Rows from block 2 of the audio encoder of a small contrastive audio-text model, named by matrix and row number. Rows with one number belong to one neuron. Each number is 500 + 25 x the weight over its row's rms, rounded and kept within 0 to 999. All counts start at 0. Numbers have three digits each.
After each neuron's rows are labels from the 100 clips, of 14848, where the neuron reaches its highest value: "responds to" is what is common among them; "peak in band" is the frequency band that holds the peak. Only what is clearly more common there than usual is listed. The data: simulated sounds of rotating machines with and without faults. In brackets: how many of the 100, against the usual share in percent.
# fc1: MLP up (encoder.blocks.2.mlp.fc1.weight, 512x128), inputs 0-63
# fc2: MLP down (encoder.blocks.2.mlp.fc2.weight, 128x512, transposed), outputs 0-63

fc1.227:507505499522474504483556507530523486498490496537478511521528497503515521509491490496506474489496501432533409474507486482507518496547526525510438484526465507469508479532513530485496495487497490
fc2.227:498497529493521470511485473487485491486500489448531511516492486497499463508497549515511576465482464496524544488475500511511492479476509496506494506490554497570483491517496489584492523504482530
responds to: imbalance (64 vs 14); gearbox (57 vs 12.3); turbine (37 vs 12.8)
peak in band: 0 to 250 Hz (61 vs 12.5); 250 to 500 Hz (34 vs 12.5)

fc1.119:487517499478488516507497476498517517518485502513501501505485454490550479480491510491502531535507480491496446472496517548506529539532551529504516475478483512517482500514469546479487493492503501
fc2.119:510496539528482460491517479483472492475496535518494518539461537497522436512523508518500539521454513522528515527487509520487520522508495463463516467489510524531536515514461483464497512479532517
responds to: gearbox (59 vs 12.3)
peak in band: 500 to 1000 Hz (34 vs 12.5)

fc1.480:523480487503503494529491515512525490532529508487532481524470510538532479493481485490500489501473501535472485508503493482530499528490463525537494500493526520499500491495500516517475529485508509
fc2.480:456531495464493488556501471498534507493537501503476556501507462486470493486514511516503541486494505479510498504534513491455524479515473516500518463501492499495520492518500528470520517490476469
responds to: electric motor (47 vs 12.1); rattle (31 vs 13.6)
peak in band: 1000 to 2000 Hz (31 vs 12.5)

fc1.466:511466492478469525492500513510489505484474463500489511506511465505511489501498518487498509562486470457450485516505494506511515496480507509443509493491480511535470495494535529533465486498567477
fc2.466:521516474535549476506475500505506530520498510496499522520503537463489475518515494479501543530509503490499549544481538461543552497497522487462491504496475500511517504473486454445520459491496505
responds to: thin (high-pass) (89 vs 12.2); quiet level (82 vs 28.8)
peak in band: 0 to 250 Hz (92 vs 12.5)

fc1.409:499518519509485482476448496506515528481480510502465454525511477512537500504525502484530490565506501523499485509496530505496516520478506492538483443515514527534500468520497483482465556501501521
fc2.409:511498484541529508530511446485463539507511525502535534523448518486474520540502462496504483525474532495433472519499536467511500506504497501530479522507446491488466506455468496490538477502508480
responds to: thin (high-pass) (80 vs 12.2); gearbox (42 vs 12.3)
peak in band: 0 to 250 Hz (79 vs 12.5)

fc1.325:493472482537516496523491498530538497458479522509478473531507506506517450498484497497557497495543468516546495524487505508460488539521495493488480469483507488514509496562478491487466522529508469
fc2.325:499493554511502469501489502490477512440530513492503477488468502496545488496484488472514509536488480515517452514492496464485524522525525549508522510478484485522524459513483525484487485538527467
responds to: clipping (94 vs 7.8); text has "clipped" (93 vs 7.7)
peak in band: 0 to 250 Hz (33 vs 12.5)

fc1.44:478491500513498507500481448514500540478494489494478479526516477526519476481475535423490452578487519491520451528513466426485507532515503495511494471505499510517513474498529508511509519471539540
fc2.44:507497482542506511522530538516532521489511472470475568526499526499484498493491527538515542451510498443451488548547536520495480495505500506464499483502492533473492485498505506500494503500523492
responds to: compressor (42 vs 12.3)
peak in band: 2000 to 4000 Hz (61 vs 25)

fc1.373:543482518475503487519463530498513497531502471496477463510495484498511484492501471474543482522473529512509454538513464478522475488491497510506492493499527538507520485481502479495457481510547492
fc2.373:462529485507483495518531454488531532495486530507475525526532472519470502496505505500498540486491485473542522491479525496446538507524520523539468450510486505507486524504470515469489522502502503
responds to: conveyor (68 vs 12.7)
peak in band: 1000 to 2000 Hz (45 vs 12.5)

fc1.121:479454576484524482496436452472492537490511499498501480492512486517552504511504467474539503518532492537497477500490489514451483519504521461484512515499514519519556500495480468449469492498520488
fc2.121:494497489531475530506514536490522497484475463501476542495496469489478525499532538517499488482491509469498545532508510489485486512524470539483481489499454476518472447547514450549464530509480484
responds to: imbalance (45 vs 14); electric motor (32 vs 12.1)
peak in band: 0 to 250 Hz (96 vs 12.5)

fc1.233:485470552528505535469484424504493505457482522504507530493509545501504520496518493478519514487529505481490498562569488442491527478506521449481521498499523526527537481504458473519478514502554527
fc2.233:480499512460496519490514509511471526516508454450484476507519485520497518501498487483517498467508460475509513482490506561495493487495539490492523518484532561511521475508479465547492556508509525
responds to: electric motor (61 vs 12.1)
peak in band: 2000 to 4000 Hz (67 vs 25)

fc1.334:496494486502493501454493506514553514493526506427476501505491436524497464452494514487498488567504498510528489482510524471532493504489518481452489489511543468501462507535496504481488494489527484
fc2.334:520544501517526482510492512510495489495462527495516529494509503505536468532512496489524503516495468522503544513480564471544548532488509493517511519479465497519530488476469456486510557480479503
responds to: speed: fast (66 vs 33.4); compressor (37 vs 12.3)
peak in band: 500 to 1000 Hz (39 vs 12.5); 250 to 500 Hz (33 vs 12.5)

fc1.391:500529476510494482455490493502531498528506526499482512492468432529490463501485520511498495539511477508508507473494517524525516508512501498440494469503494479517459517517530522491464499480498446
fc2.391:485490481494504506479513447476498514483492492490494495511525518502530504489496527489498516508483476498524527511486490496493518484507543486438483506495499512516515520477456483473508544498517535
responds to: imbalance (60 vs 14); turbine (43 vs 12.8); gearbox (39 vs 12.3)
peak in band: 0 to 250 Hz (51 vs 12.5); 250 to 500 Hz (37 vs 12.5)

fc1.245:502485499488542501519484466543504572472520488475453513505500494475511482485479488455522528533521462485507493505498494482534450530500560432501479500519500524515509486499491487521510465471520532
fc2.245:501468502494437479473492548467467453495496476493496498502502504465511519470500470542516450508527556500500511521529498487473489452492478504501517538505474442508488515491523482483489525497524515
responds to: clipping (50 vs 7.8); text has "clipped" (50 vs 7.7)
peak in band: 0 to 250 Hz (34 vs 12.5)

fc1.82:482462507499502519508502476508512537500514525476484473498467477580510493524523492499524512551488477492487472514488491521490490500494525495507469503491499488504547491506464508472477541479529532
fc2.82:548515512492483457521482479517499455483505485466521489467487435493530506480525519495500546495492508527459515519530465514524493513501440468481494519518538512523471532502510506530498481521496458
responds to: muffled (low-pass) (28 vs 11.8)
peak in band: 0 to 250 Hz (52 vs 12.5)

fc1.62:482480521531533502489485526482502538508520496472480471565475477481522447463514485505520504547479477511486506464495502464508441468467507467474492500492496506496478501509517581527508494527522498
fc2.62:492514483465462502466528513498489502540451510513519483530499517526463508522520501486480518511492473506511522533521490504486547512494471494503497495475478562498529488519517463504535558490509474
responds to: speed: fast (67 vs 33.4); electric motor (29 vs 12.1)
peak in band: 4000 to 8000 Hz (73 vs 25)

fc1.72:465485511531504537507486491505517519442497506515490465535487501539528483477484470497564494508517493501517493503501480491455490535515497517446482482481484494517505491532514517475471524529529479
fc2.72:504472533559504491489501489516496528471528460485481473495475507488503516489494534495514509495499453522496484494476531486499550506510522482526495529505528447532512514484451518507493492508557544
responds to: turbine (81 vs 12.8); thin (high-pass) (29 vs 12.2)
peak in band: 4000 to 8000 Hz (71 vs 25)

fc1.295:511501541495540473502492518551530528506511519502458477521493450510539482526502507494513501535466498500526488474470479464511466530519502508478459510487452484542460542490479473475466511509492452
fc2.295:504527485499452469473464533497509507543494476480483487518486508526534494502499462517517491474503494550506494532514548507529505521487464509543514505507449518519473542519548512509509486491540470
responds to: piston engine (53 vs 12.8)
peak in band: 0 to 250 Hz (60 vs 12.5)

fc1.408:478516511490476515496484471486508509511500530520473504531527488533516480503499501492501475497487476478518494443511461489486492490539480462491497471476471513503486517519488590504486491513495517
fc2.408:510468563544535458505482497500487477464539450496456494493512508481527488441480530525489493507491522481526492510510470497502474477482494499487479551487517503477486519491502459469473492487502502
responds to: piston engine (32 vs 12.8)
peak in band: 0 to 250 Hz (30 vs 12.5)

fc1.97:522502541498506514537516500518498504530495544471501497513464505512543478493464475466528506470486485517516476494504457509482466543486490527497509500472511519530529511512506540524489500507502453
fc2.97:508508527507472492495543484519509499464455490490492533485499513511490556525494520524502501477503464506508490565539486457464491525528509535480477481501454489509494495493500460506466468510500444
responds to: rattle (40 vs 13.6)
peak in band: 1000 to 2000 Hz (40 vs 12.5)

fc1.290:471522503526501466493476530478493506478526509515508486513469500507499449465511523495486491552507473529512540475502505504516440496483500486501470485485511505543456530534539519482493477499487487
fc2.290:487498490448529463518501500476445502542503473429521476521483463519535468488493531506499503529487429502518557486497518520484487485468505512473486531487538531519481507518510499523507531498510507
responds to: slowing down (60 vs 33.6); electric motor (46 vs 12.1)
peak in band: 1000 to 2000 Hz (32 vs 12.5)

fc1.349:488523506500482548478480494496500519524488517507508492544477502506521483510474502501484503507499489469469472471508528528507519515529515446473522489478489496531447496501510570509512462482534502
fc2.349:502504482521489451504469478504510480498510507534499463494527482499503537479559467495485475490483516502508538509499436463508476484497496474465513496482522540498541568523502460475486478506522484
responds to: piston engine (64 vs 12.8)
peak in band: 250 to 500 Hz (52 vs 12.5); 0 to 250 Hz (31 vs 12.5)

fc1.317:536485481496510510500496539512508510498479537520507471554485509519506495493484459480498520500452497504508466533459492473484470529537470499506486526459459484552479502512537512515506496521505457
fc2.317:513529470477462477565510512498509452537512481425481471511472488522492495474526519547528540499502534461497554483523503525514493479515485513494502471517513488475499485504527489481475539480512521
responds to: speed: fast (74 vs 33.4); piston engine (61 vs 12.8)
peak in band: 250 to 500 Hz (57 vs 12.5)

fc1.221:534511476523520496434525527534513532507489552512483499484470486528512454547457513515496471506520508501487501481477494547485509478476544523491497494428512526480573496495496543471506467524491541
fc2.221:528516509510478515548504548492523485497522493498477543435490444485462516498485520513499540489550502494521520486524494515511491521502494511449477521536489493493461512525523478450502561476480515
responds to: speed: slow (63 vs 33.6); conveyor (47 vs 12.7)
peak in band: 0 to 250 Hz (38 vs 12.5)

fc1.242:553503516492509501453500463483518493462515494505500506501511497514464464487521462471504477524498468519507502523537441480492465461503470432507484502497524516531484523502533524516512475515500469
fc2.242:488483505494468520520441515494519498529495542506504455516476453512527504529497480500499508497500506490479460450444525507526527502495509552462513506516480474543523496557506519461472523491503505
responds to: electric motor (47 vs 12.1)
peak in band: 0 to 250 Hz (45 vs 12.5)

fc1.464:488516502517502509500508469535488513478529499517457502519477508510529455530501532512507468496532508474522492502527476493498457534511508485509524483493483468504549496497486564499498470494504516
fc2.464:482512515456477482542498549522468471481502493485539526531500548508511507516466528523471517482528514546466536502508555518492477478477461503554535528519490497492481524519514472516492513507469516
responds to: clipping (49 vs 7.8); text has "clipped" (49 vs 7.7); gearbox (34 vs 12.3)
peak in band: 250 to 500 Hz (41 vs 12.5)

fc1.54:487471541546514528467487496510487511461443491507488473480496533510516489477490488476528489463504449458461496544520508498497490539520515436495538467453495482529483516502485512564492466525525513
fc2.54:505489472466475528516495533500540474512538487490532494439503470505524508455524498530483550486560500499458514504520536493469472508501472507474486491506486492492501501523557489483495474497499490
responds to: piston engine (63 vs 12.8)
peak in band: 0 to 250 Hz (64 vs 12.5)

fc1.294:500510506488492489515490496523505518514512564472493494467469477545513446511493487507524513553477510518514435509499534479491461511524530524513495496468468526520528492506502516486475519516506536
fc2.294:508531498473496474505515461521498517512482523515555531451496478557529495505493547486513492473487487531495519546500532515511533519491476519515526513512497484545434512509494481511460496493521476
responds to: turbine (30 vs 12.8)
peak in band: 0 to 250 Hz (38 vs 12.5)

fc1.390:470469533506501540479437498454505514488484498529478502487549542483499501494520510491521507472490497488512500478445469487499472517520489492463474462518524477522509505493490503560483523462518544
fc2.390:433491505483474528511481439517478506489498516481487525529522543465559502494487513518491544474481519486476502521479491479496530491488541457502522487501525481519512472492449503479502523483533565
responds to: compressor (53 vs 12.3)
peak in band: 0 to 250 Hz (33 vs 12.5); 250 to 500 Hz (32 vs 12.5)

fc1.117:523485527506514530508478464528515527429513518522483499559477499502510504483500490508500490507521495524503470512494472485485502565494467496526497502496495468509509471506513521455503479509502466
fc2.117:528533489470507466521500498513431504548498522479511498510471512533497488505511521506499490489503496520483515467497466508522463545499512509543521520499499478475510539490509477518528504494455496
responds to: speed: fast (66 vs 33.4); electric motor (41 vs 12.1)
peak in band: 0 to 250 Hz (75 vs 12.5)

fc1.47:485495519525487526435515517527485537491463505483482468492488515525485474483523501502536523538507444483477487564522482513532499474492502464471489511489503522544497472511500514511460547516506514
fc2.47:521484492488492479498483546505503446494554483482516488465483490495483499475500490533500517448590481524473531479514547491511462496486479495529488518523507495481445547509491530537500458481480500
responds to: electric motor (94 vs 12.1)
peak in band: 4000 to 8000 Hz (71 vs 25)

fc1.320:458509527533493500439507475484484506506477523505457483485481516502545469541500514512490470468536498478501490482527504537511490524535510488498496483486478440487493497530484533490497506527522493
fc2.320:520495465527525472504475560490516470488525487509532499537527484481493488475513505508507441532511505493531549546482525476515503466489492529528511519507524531491538447508539460499496521503502538
responds to: piston engine (88 vs 12.8); speed: slow (69 vs 33.6)
peak in band: 0 to 250 Hz (86 vs 12.5)

fc1.429:472471486510529489521518512488536534454497484541509508518503466532523480504513493459538463535505474489503457490485505506476503574507510502486484483479493507506505480535503471503500493528524493
fc2.429:521529522524516516500499533488422484510526547519476511505473505511484481494506487482482480530487506481486519470514486483534511513503545553521523534483501515496554524471506475502500498500477526
responds to: clipping (76 vs 7.8); text has "clipped" (76 vs 7.7); turbine (51 vs 12.8)
peak in band: 4000 to 8000 Hz (56 vs 25)

fc1.498:503477483500550536525528476507536492460502519526475538510533466503501521523475490436519470526503505476504494502473509495449467558533529512492515488479489558505521469497475517478484465506482493
fc2.498:492493556483488471478494521490453452484478514477527492515472505474528475476502488520496501485509542510482502482523512521538501463490498496528520551483521448509475544466480486486503527490497497
responds to: clipping (64 vs 7.8); text has "clipped" (63 vs 7.7)
peak in band: 250 to 500 Hz (35 vs 12.5)

fc1.292:551496530509492497506471498500503491489525475490491548467532496483517472476478496483489495512510488467489525471489485525530480495503494532492462470506496506524527481520529546509475464483514527
fc2.292:510504468475482477489567513507505496475463491508507531547504503459487546552518535524500520463500520496504517514509471506450498502517485515507479475482504526465535487525506481515525511522494496
responds to: quiet level (92 vs 28.8); thin (high-pass) (70 vs 12.2)
peak in band: 0 to 250 Hz (73 vs 12.5)

fc1.239:505485442513495512518478502474574495522504509512524507481476492509520443506500501501502493479486531509464496506527494440518460515508461493513498483483536483509508513556493559496501504501518490
fc2.239:498522499486525513507561477479455501513556485487519488525495495519503494536492493468539548498510487505532502482514484538425531514494508513529524507512497535469487495514470503504521505516480524
responds to: muffled (low-pass) (53 vs 11.8); compressor (49 vs 12.3); piston engine (33 vs 12.8)
peak in band: 4000 to 8000 Hz (73 vs 25)

fc1.484:472507523508506474490485485550491492501512493498455516478510519511557473502491504493475478543561492467496511470480432481483461533509487487467491482456507499471523510484495568496524485512508479
fc2.484:503524519515516525510492483491459498554504481473531529560473526503500544467493505487495545516517505487480504462559496502503474491489529454516534516518511485454473521467500478551531515487506514
responds to: clipping (30 vs 7.8); text has "clipped" (30 vs 7.7)
peak in band: 250 to 500 Hz (45 vs 12.5)

fc1.95:476466481568534516508474465498511538493494522485471490478510489539483476490513489464516469533506479489494492521497475459447480553527520486530466493486483501520517497518512495516480525484541502
fc2.95:472520495574505544541462483473493487499535465515521514498499436476505485476495488495459458523481553487521509506494530487523553491488486504457532510496458521503464488491525481485503499517524495
responds to: thin (high-pass) (70 vs 12.2); turbine (30 vs 12.8)
peak in band: 0 to 250 Hz (67 vs 12.5)

fc1.293:482530494521511508450480492469510543515485507488477492484553506536487442518512514500521516535518485505474483469480470465496514513524501519506481447461490487526513468508523513550474545520512533
fc2.293:489495500480484469519536509517488480473476485527505476437505514506477495459500457498497514465517462523563499511537504478503476522504520486448503481494437520505500545523500499488500448493496458
responds to: rattle (55 vs 13.6); conveyor (32 vs 12.7)
peak in band: 500 to 1000 Hz (30 vs 12.5)

fc1.249:500506470500481478474463487464567492520520489484463494491558516517459475488508480498506512465472461534537482519481474503495486533568512443440467466530475462507501510530488496507484529497480503
fc2.249:442484485530476502524509555504463487544516522499533463524483475484496499524513440537495474466503517498505476472515523478502482492494521536524544529491511509460485476536497508514518538510510511
responds to: muffled (low-pass) (46 vs 11.8); compressor (44 vs 12.3); conveyor (30 vs 12.7)
peak in band: 4000 to 8000 Hz (64 vs 25)

fc1.19:509485479565512488469483535496516499518484516530479467479533496531482471526544483525518527465493476511520487474500487482510488502482494522464515433491517506502556492537511498498484507498486517
fc2.19:512484516508518511532481486511508511433519467449518490419468459453542533465458479499502506490509521478475509520529493486512516487491527476505505527509474494518478502486508530513521483492526466
responds to: compressor (48 vs 12.3); piston engine (46 vs 12.8)
peak in band: 250 to 500 Hz (37 vs 12.5)

fc1.479:478483504478542507528478496503526496500551454477467496488475470497502459447508468494483537541511475492482448482508509511539480496498504516415513509528493463521467487511521487521476504504517496
fc2.479:508510498505485468518475496537505496544504484501501509504510469517492495567485476536498515462490523523469543505488509491514508529500520414499510514499505536472498530486471494488498541468488421
responds to: speed: fast (69 vs 33.4); compressor (56 vs 12.3); bearing knock (31 vs 13.7)
peak in band: 500 to 1000 Hz (44 vs 12.5)

fc1.114:469485504507500517483460484475538502500500475479469456520511483514537488483516497489559484554559491494535479501517489506459499489495516495461498483479494524564492457566519485515470516542517498
fc2.114:504491520507522489538526508487478517474492493516510496539504542513521526528498500486503489479518473484540481522474505443501554512520510509519500490486510494487487476486472503527529510498508499
responds to: compressor (37 vs 12.3); conveyor (35 vs 12.7)
peak in band: 0 to 250 Hz (59 vs 12.5)

fc1.499:536442525536511503463480490522511509455500461485463528526521479497523488458487481468534500544505494517518479515518502464497465521505474459467494491491496529507468500509537512522474473513548479
fc2.499:472510497516460525485494521511497523511487519507491502505484475512501505534506463528497522490481505458492492486470489531491524519502539531493476502519469498499509514513468557482514519503504509
responds to: clipping (49 vs 7.8); text has "clipped" (49 vs 7.7); piston engine (42 vs 12.8)
peak in band: 0 to 250 Hz (91 vs 12.5)

fc1.191:502480506513475481474495469509512531473473534544456491516497504549506485488510485507482496476502463533491486526500437510480477544523473460458447490510504495513512510502460508487492518478524481
fc2.191:450472446480469508525499529505503510530501479481546455535480496463499476488508469551510522486553524507531475510514498456512509465478532481493517510516474507490491505505514487508524495505530497
responds to: conveyor (52 vs 12.7)
peak in band: 1000 to 2000 Hz (47 vs 12.5)

fc1.126:490504489504525536539493504501535542489507459512496476496534479493546515514511505474526522509496494508491500488489483457460477507497506498442510504512453525561492479506527497506505486532517519
fc2.126:513501513496547491497495489497487513532529492531483477493525513476487461495487475493518497510522481533507469518501491517507521517510494484516488517507522502450504546460487475437541469494479517
responds to: turbine (38 vs 12.8); electric motor (35 vs 12.1)
peak in band: 250 to 500 Hz (43 vs 12.5)

fc1.260:526482537496513475511441526465554511482521469505474483540484458507522436497505496502505493484515503543501493500481498498525469492503458521475452478525508469540498512526495515451493499475493487
fc2.260:498494490491472521486475483495526506506527490513508532503510462506467512520506496486483479549484517525512538521513542490504553495498487503518485497499507508521472483503495477513476510508480486
responds to: imbalance (57 vs 14); gearbox (53 vs 12.3)
peak in band: 0 to 250 Hz (48 vs 12.5); 250 to 500 Hz (35 vs 12.5)

fc1.201:508511520504538508552480538505510519499500483474501486495505503505535483504471477488526546458551444512482482477471452494463476536503511521504498476453492494525537484531503537498494484558509484
fc2.201:503509532500507495504481487461506477499466536519487493466521487510505496495499477463514543501506472519542477530492453514474483551544495521465498450489524511527521497538502497473473512499467458
responds to: rattle (39 vs 13.6)
peak in band: 1000 to 2000 Hz (49 vs 12.5)

fc1.483:478497511534492562491502468485511550488484486485473496513530466493488494497490468477509527535501484478440481519537427498489529496508492434462501491496484478523492486483470505511505485486542494
fc2.483:463484512508511523542494496493513492494509499471487519507520487521500515459500446486512503476471531459514500519519517501482464511502503530478510501485498518524514474532518484494508510516472508
responds to: conveyor (85 vs 12.7); quiet level (59 vs 28.8)
peak in band: 4000 to 8000 Hz (52 vs 25)

fc1.152:525493509461527506517500466495515535452497506523504505485485513494498497495513519455536524510524479535513475513501462480459503494509447472487456455476517532511519511522497532513491482507468500
fc2.152:470490512503508503482508491513525506486504495515445510488517478504508524523503511496503524506516488478530480551473447465446484546512529554497513487504515484524516460559501456461469529508493478
responds to: rattle (47 vs 13.6); piston engine (32 vs 12.8)
peak in band: 1000 to 2000 Hz (40 vs 12.5)

fc1.183:475484521529491545526493469480519526471495485500506483559527526560501512522498473474535508510488489468525450519494476472462515510515507512459493472488471494517528462527517507502475528528555491
fc2.183:507498486514488480466491457519481505474498486465463528503503565483478485502501510486489507526505495486489512528526485480450493475519514474479497525510536502523475526492507517538491488514542526
responds to: turbine (84 vs 12.8)
peak in band: 2000 to 4000 Hz (70 vs 25)

fc1.156:516465497515543511475451526514526522495534528488485483498502476485553426468456461477508493544536516473467485456495469487501517500492531516527472507471505495512518475507497552482507517509514513
fc2.156:488515500476433444482499522509473527580478527510502523558532481512468493516481512514510507481527488473491508466515523472526503476505505539523509494535494505449497477512521480488525531474504554
responds to: compressor (39 vs 12.3)
peak in band: 0 to 250 Hz (63 vs 12.5)

fc1.353:522487496498522533516477526493549555501490490541496460491518513470513507498525486472516561475505474514489474518486478489469512499512511489515496484536482552529492481496502492493507480522506519
fc2.353:478506518476547462487504493478464503510533517512534485506476507462497479492508485516477486506507507560491506487513526491520502494483488453523526543520524492473462563470483515463542450482476492
responds to: turbine (42 vs 12.8)
peak in band: 250 to 500 Hz (60 vs 12.5)

fc1.125:488501530512548511478490497490542484517518488506500493471540474545525469505543505495529489522525515492501465521519465467475489493539450453445511504517493492491520489515525464525514490527535520
fc2.125:495501530552521470503483468516514496453491511493481525490528466505504496446471459505518487518466490520480560514504538465529525508513547511480514492479494518537533502495478570464470459495509509
responds to: conveyor (34 vs 12.7); rattle (33 vs 13.6)
peak in band: 1000 to 2000 Hz (32 vs 12.5)

fc1.430:505500533539539484520477488533510502497515511516461496521465502550502431499475498495524502459489453504512508468501478494502476543531565468512509510500493503492516546523462554488516488470484533
fc2.430:501493530495424517499548511509473503485476454502529496468454513490522581458491496522507491504489484469484476518541512498530495469487510490463493509495480541484483514499482486507506530503546499
responds to: piston engine (45 vs 12.8)
peak in band: 0 to 250 Hz (69 vs 12.5)

fc1.135:464507469488512521521457491477505530507498511476507464475486458529528482440498515492539542533490472507493492521517521521471485498482495503495506505529507501534495487516541509476446494526545495
fc2.135:526507487487420486474564523512497503520433503490507496503500486502480537509489527529484494469513493451513524496513501512539512485513523525519478480515451485450488480533495526519493543495505517
responds to: slowing down (68 vs 33.6); turbine (55 vs 12.8)
peak in band: 250 to 500 Hz (58 vs 12.5)

fc1.237:470500508491531509523462445437502549505522510467511480484517459524503485481533478474526551521535478515491492513539479500472535482512496465481512478508522528546496462497470475493480515547554502
fc2.237:502515500476476494507473522502520500562464476470484492492501452512491516533489544504504466448513485472498535506517532522533504518510492534480482469517486501494491469552537479516482525489531516
responds to: slowing down (78 vs 33.6); electric motor (38 vs 12.1)
peak in band: 1000 to 2000 Hz (41 vs 12.5); 500 to 1000 Hz (32 vs 12.5)

fc1.415:467491525535519512519475523494521472468505466540449500542495518495483461514490509488504467488491483469488480480475512500540517489532477498492465513502465459514478473501505517502492506528490458
fc2.415:518481509516489525502494503502506490491480486463500524524470502477482514541505488482486511501495495495499523524529472523529501538466513492507504501476537504498473491532478514544472545496517472
responds to: rattle (46 vs 13.6)
peak in band: 250 to 500 Hz (44 vs 12.5)

fc1.206:476473511549506529506504449527521542508504504471482488529491480490513478475486466500513504483478465461479475466531495505507500511507545459493526507468462497498494525499469544502520499494536503
fc2.206:507493504511524525508491506474532516479573506475449521506466495517491497509507464510483488516533523497534511504513510517484459484482535519455494531477516552523479518516492529482478437504509515
responds to: conveyor (81 vs 12.7); speed: slow (78 vs 33.6)
peak in band: 4000 to 8000 Hz (68 vs 25)

fc1.128:500487496490507562517484459473502519473473532473521499503533538522525520468513493480516563489479494459490430542484492488518542513523485487531481479520521491541530479465492491524489504473526508
fc2.128:479525492448511458519488534503497498498527524504523520502481477514513436502507523515478518532517501547503541518504546510485461498493512488455515494511490518524491498528502490499509521522467513
responds to: speed: fast (63 vs 33.4); gearbox (53 vs 12.3); squeal (32 vs 14.1)
peak in band: 500 to 1000 Hz (42 vs 12.5)

fc1.35:493502487484471508507515537541474515495514520486503488498489502547519466471495533499510507556481465479500526482495491520524458507489504490469501483482515512514485507517539585544512497515504518
fc2.35:490484482505497524476508445513463515522486505487526517531489514463501523518516490527509509443510505468494502485548488472526539474472563493463497541491509520482494528461444435497524503469554509
responds to: electric motor (76 vs 12.1)
peak in band: 2000 to 4000 Hz (56 vs 25)

fc1.102:476473493488537483509449530479556540507523499523492448463470496535550472497499475516518469504508504508484506517474516472506514518493487492496501486492475486544495528515519506476460488561514475
fc2.102:508509499523463530497542450509485495531486501500504528480535549537467511514511497477509472445451500471511459485532451455510536520519513473537498464499489492468488496501482502509468510541504460
responds to: turbine (53 vs 12.8); gearbox (38 vs 12.3)
peak in band: 250 to 500 Hz (86 vs 12.5)

fc1.129:483472446476499547490494515518543516507491451478506505533522462534500487481533540498532507545479464492470512488499504491521512484497509525442480521501509508531475483539509499518462521507528490
fc2.129:547504501514531461502509494504492509465500505535494518505484536464558483515496476483503491504487460492523500513507501492520554540515504518505484504489461496508491521507441469507526495482477483
responds to: muffled (low-pass) (48 vs 11.8); thin (high-pass) (46 vs 12.2)
peak in band: 0 to 250 Hz (49 vs 12.5)

fc1.486:499476478490491499455490466534509518500502497492500491482490489486504449461519512511492525572474483532473497464495477476498505503478524516479516521498547479510473542495500501485485501463569546
fc2.486:480507497539536492564493521505489470484538492494487491453508512469539517522506469459505509458500518490487492523497507497531493508480518477491543543504481527521475489503453491547530501523476487
responds to: quiet level (85 vs 28.8); bearing knock (46 vs 13.7); machine: piston engine (40 vs 12.8)
peak in band: 4000 to 8000 Hz (62 vs 25)

fc1.207:467483533532503524507451451494505545465511501474480495489500521477507460500524476478542507566510469483479478488511496479473456509492507468498504482480522537529496514522463514513479501493558538
fc2.207:508514528497478507514499544494541436504555426525490475470529471487505514478499503500493501442551491458512498505512507515517497501527502502520519478527513487491469505526525494517504529483496486
responds to: gearbox (46 vs 12.3)
peak in band: 250 to 500 Hz (69 vs 12.5)